{"arch": "vit", "model": "image classifier", "dataset": "simulated telescope pictures of galaxies", "train_examples": 97500, "image_size": 24, "crop_scale_min": 1, "horizontal_flip": false, "rotation_deg": 5, "targets": ["winding"], "num_classes": 2, "norm": "layernorm", "norm_position": "pre", "hidden_act": "quick_gelu", "mlp_ratio": 6, "head_dim": 32, "fused_qkv": true, "bias": "none", "qk_norm": true, "parallel_block": false, "inner_norm": false, "drop_path": 0.15, "patch_size": [4, 4], "conv_stem": false, "layers": 8, "width": 192, "positions": "relative_bias", "pooling": "attention", "label_smoothing": 0.05, "loss": "cross_entropy", "init": "kaiming_normal", "residual_init": "none", "optimizer": "adamw", "learning_rate": 0.002, "beta1": 0.9, "beta2": 0.95, "eps": 1e-08, "adaptive_grad_clip": 0.1, "max_steps": 40000, "batch_size": 128, "epochs": 52.5, "lr_schedule": "wsd", "decay_fraction": 0.2, "final_lr_fraction": 0, "warmup_steps": 800, "weight_decay": 0.03}
Rows from block 4 of a small image classifier, named by matrix and row number. Rows with one number belong to one neuron. Each number is 128 + 24 x the weight over its row's rms, rounded and kept within 0 to 255. All counts start at 0. Numbers have three digits each.
After each neuron's rows are labels from the 100 images, of 14976, where the neuron reaches its highest value: "responds to" is what is common among them; "colour at peak" is the nearest of a few named colours to the mean colour under the peak. Only what is clearly more common there than usual is listed. The data: simulated telescope pictures of galaxies. In brackets: how many of the 100.
# fc1: MLP up (model.blocks.4.mlp.fc1.weight, 1152x192), inputs 0-95
# fc2: MLP down (model.blocks.4.mlp.fc2.weight, 192x1152, transposed), outputs 0-95

fc1.130:076124124136175155077159136131076100126127150147167142110123167084136120136164119097140112137113198130118100108112068152118162092151115109153157147148132093138133144125140129155133112175123104143132123120130115139101187136154137123112091128121173118140096108129104143115126140148135151131
fc2.130:163129137175130100126113126125182130139176113119144121150147170153147135142111186109118080113119200121158131118157102100119112155115137127172124111125118154138112130159132110126133148148136087116123135140112136129146156110123091143124141130142116136117155117121152122138124125117113106111
responds to: winding: anticlockwise outward (66); bright star with spikes (55); barred spiral (51); tilted (47)
colour at peak: brown (50); grey (36)

fc1.682:130122145175132137122164158183064111131164145122136118164091146146116135140134126132143095081073141124120142086151114163089124108117090119160120087117135110137124138118133137107078108135098117093109124135120096116138109107151131101147112100137150129140096158106094152113128097103124135150
fc2.682:157117126097120075127098136126171182115096128080139117147162148138107129130116208116118125136122140103142136147165110114155107152089163145134092113115142140169142120141127141132111170135143112146094111131099122114133143135086105152143142148147111135138173135099128105111134142101122117125
responds to: merging pair (40)
colour at peak: brown (46); grey (39)

fc1.588:149075115156125141110150151135113164105139131106135144152119148157142154153150129115143086121106154133065127100164095150118117101094150105156092117101167103136145132106096149080081124135079113124098091113134101100144148119133136090156121151119143151127116139101102128118150122160137158153
fc2.588:130129120073145110126125156155132126146080129129148112135121161099171106121139187078116097165136169103134108135152115140116123130113135145158117142159130110164120149121126113150118153145165106127133175119096118109151155161127128161118104100106145120115150158112098136107121136144115116128
responds to: merging pair (48); winding: anticlockwise outward (38); barred spiral (25)
colour at peak: brown (52); grey (36)

fc1.629:119100158146130155122156137148084125110136150126135130127101146129151123146131112116150097122107176125101125108127112166096128121089120086177086137127182080136134142098140125140134125144108102117140104128138081085158187135147125117173108135130152149131115131126103147111156142107142165174
fc2.629:137133111099153113100136131142146166109101118106171144158161152142162144124132222102115091123110156087113149135176094123162126120121158141118131116135126125123160126120089141118101161165116115165111111112097121128107157130093133112130126163126131123158147135118115086127109135119137117124
responds to: merging pair (51); winding: anticlockwise outward (49); barred spiral (37)
colour at peak: brown (74)

fc1.125:140075123168146149107142152127095135129148155110132136140121151127162147158151128119152091131105156133044119102147092163097130102103141089167099127113160096128138128114099135086094117137076110128113107108148111106146167126151135097159109142120142138132107133112110120105162126156141166154
fc2.125:146138115047148136136135134142144135130051113136138127139131162110183126093147195066134069156145179108113118126156119125127110114131137149137141147154123135147138141124127142152108146141148093146121161103119119130123160166113151131125116129122139134116129142146119111116121135133122107127
responds to: merging pair (50); winding: anticlockwise outward (47); barred spiral (36)
colour at peak: brown (59); grey (29)

fc1.48:092106135126125151138164118137101153118132151157122143101135111119183128135120116095135078152137177111094102142122116145128142115125140091171127149145144076114121140099077116132138137136110132133153128133132103116121200139145106109145101137109147130128081122142098125123138144137157136168
fc2.48:149138134130146112087130112131136140111130115127168130124146153136159152129133216066121070111138191123130144135174076121139130127154139132178162093111115140117134140128150124115118132172128093132120108129140149143104172115116110122112124144126146137135127106144112116138107140135118128113
responds to: winding: anticlockwise outward (71); barred spiral (51); merging pair (29)
colour at peak: brown (66); grey (27)

fc1.32:121101116160141141107148153148096154123146142119138138144124141146151152145143121115142106139118157130056125100127089161100145101105144086154109134123173082124134133096123133111086123144097118140110109093141106108150163125151115096170100141106148161136112145106103117111165120165154178170
fc2.32:137164130051141135127115119141129133141070136130142131126135151110167126128145196115134051137135217120123121131140091135130113128133119161122131127134132122146117145151119151150116141154145102155130168128121136134123165157141137117149140104163153117140134104130129130109130146143114142137
responds to: merging pair (50); winding: anticlockwise outward (43); barred spiral (35)
colour at peak: brown (52); grey (32)

fc1.153:101120137135134161108162129126110143118130147148131126112126132137181143140123126089129091143111180119077119131122100141122132113122130079160123152137149075113118141097103113136126142148115118126148130122153105123126210131140090106139113135117151140139082118138112126133147147138162136162
fc2.153:135151122102148127094139152165138138103100116128159143136143161144163145124138227079131061114152191124117137121159074118148122121153144112158152108142122121112155144108157146136122122180112107140107098126130136147101167119103093135098110152114144112135131134137087124122114132145136114112
responds to: winding: anticlockwise outward (63); barred spiral (47); merging pair (37)
colour at peak: brown (58); grey (37)

fc1.310:138094141137135135118160152160115125134135113118131133158112153172153177113134132136137089097089138128125134080159110160105134096104129092142097114124164107098117121121122143111097127131114108101130143102118083097151150119138120074150087092105141167104115150090085151128139090118133137164
fc2.310:145127141075136134109118155155140139141073107118158120145164141104129128080121237106130125147148151141126121147141091133115113139114132158128130128137110142161155142135155129131138126155139148118092139109100133139124124134113106152091125112119109126108129178122104132106116137105100113093
responds to: merging pair (39); winding: anticlockwise outward (32)
colour at peak: grey (49); brown (48)